A small multi-label image tagger, trained from scratch.
Training: muon at rate 0.013, 21300 steps, batches of 128.
Data: trained on rendered solids tumbling over patterned floors, 195000 training examples, 14.0 epochs.
Rows from block 2 of a small multi-label image tagger, named by matrix and row number. Rows with one number belong to one neuron. Each number is 128 + 24 x the weight over its row's rms, rounded and kept within 0 to 255. All counts start at 0. Numbers have three digits each.
After each neuron's rows are labels from the 100 images, of 14976, where the neuron reaches its highest value: "top examples" is what is common among them; "peak on" is the class under the peak. Only what is clearly more common there than usual is listed. The data: rendered solids tumbling over patterned floors. In brackets: how many of the 100.
# fc1: MLP up (model.blocks.2.mlp.fc1.weight, 512x128), inputs 64-127
# fc2: MLP down (model.blocks.2.mlp.fc2.weight, 128x512, transposed), outputs 64-127

fc1.6:139126091104124115113100124120144089144144121137137170119149161142145125166136113140104087104130141175157120149141120108140098138137122114141121140116186115133111134140117111107107167127157169
fc2.6:189152139149114129111140129084108160137139131148096140168104100173148136107114104117119151117153089140138121111103098115151140154133098167098092162138141132109139139100108081097100146131122104
top examples: black object (47); bumpy ball (31)
peak on: bumpy ball (25)

fc1.271:130138102134122116100088134117148131131114103122125147152137129106151149151116138107142153141146113129135132095139153089127112144146163153118152132113157093135130106111129110103130220118130157
fc2.271:139142148141149130125112133111148171138101117115129123163121157104104140144182112123130115096118139137129121087084151129142156146115149167134127144103135124123154158117098126130125091101127103
top examples: spring (48); bumpy ball (30)
peak on: spring (32)

fc1.79:151126165130141116102166124109144130087132150105123097095155103179110137131135105132115115105107094142093112152144112144132129113155101109173119139135154117129134128120120139100158096145135182
fc2.79:138119114110155140177124089116176126093153107118098151126118114129142102158124159143120126109122136164142113172110147098144101120142140126133115120124179091150117123151148127128124131121124121
top examples: sphere (47); largest object: sphere (30)
peak on: sphere (44)

fc1.314:128126182142148115148123062096143181135082095114086129107171117148158154182093141129139145108167125106118107142094153080127136112169143073149114157098130180149125136118153108110133129154151145
fc2.314:155148145170128130154089095120108140151187127109140139145160133149095095117128122139129097144097115083150135102158148103112156147101141133099126082149141091148138118134143102126095119148117119
top examples: count: four (49); purple object (47); cube frame (36)
peak on: cube frame (27)

fc1.261:148123162131114120115145123116089134115129121155123139092143117145102142089189086109135130085107121146134116177106100109122141135157129122130145147076096088137140149084111153120143106119146094
fc2.261:147131158128161148125102113122140129130158151140140123131145172106153120094138139109117134104095151147095126114092131116128083089124177124135117138111102160119148100115128139145125165143104101
top examples: sphere (44); largest object: sphere (29); egg (25)
peak on: sphere (38)

fc1.441:137154159115127082114089163103159134112131118162112144135151137125150128123125136118111109121126122123162127130109116086117106151122128101135184162074149108156179092115109099110096143149167158
fc2.441:131146124148161181128136114101133142136095116094152105163131141132104128135120120060146137105121151124109125051118129106132125108139134152116132093120116110150163101138125106129148131102133160
top examples: spring (47); bumpy ball (39); largest object: bumpy ball (27)
peak on: spring (40); bumpy ball (37)

fc1.422:115127110154135117133115108137140093124134132101151093146121099117145175169139153161178109135147161172101085123082145109127162150113137125130109165127118126134141135115126093089133125165128169
fc2.422:124167167130118090141121111099140191160121169139119156141125118120107105147150109150129098123102157100134128131121183133163146136101079097133140131137161127133105123114121146162152143135133131
top examples: torus (45); largest object: torus (26)
peak on: torus (35)

fc1.191:182130120117138150136149115121085129111123132113140130141142145149090126166147107137145109138157122168180125185125156135140136123094096134115142151118117123123091145124075129149153108132152093
fc2.191:091133157135150128137151152083147142120128129159103168121067092142143140118135180136130168134133116112090131109124107107137114117106128097108164119142127159137144106124159125175124169152119177
top examples: cube frame (46); spring (29); largest object: cube frame (25)
peak on: cube frame (25)

fc1.284:124146140124080095156118136156130141122117126143140099107115107138116159122084139115155109136140102144140116141115159092102115134102054120133126155112173134122135121075126126109146134137105149
fc2.284:133135148145092098103117128164147128131143170103143138133112130113121095110125149145113097136110153143146130146157159139132135171081136085137151143133151142144099134160166155178168111142127155
top examples: torus (41)
peak on: torus (32)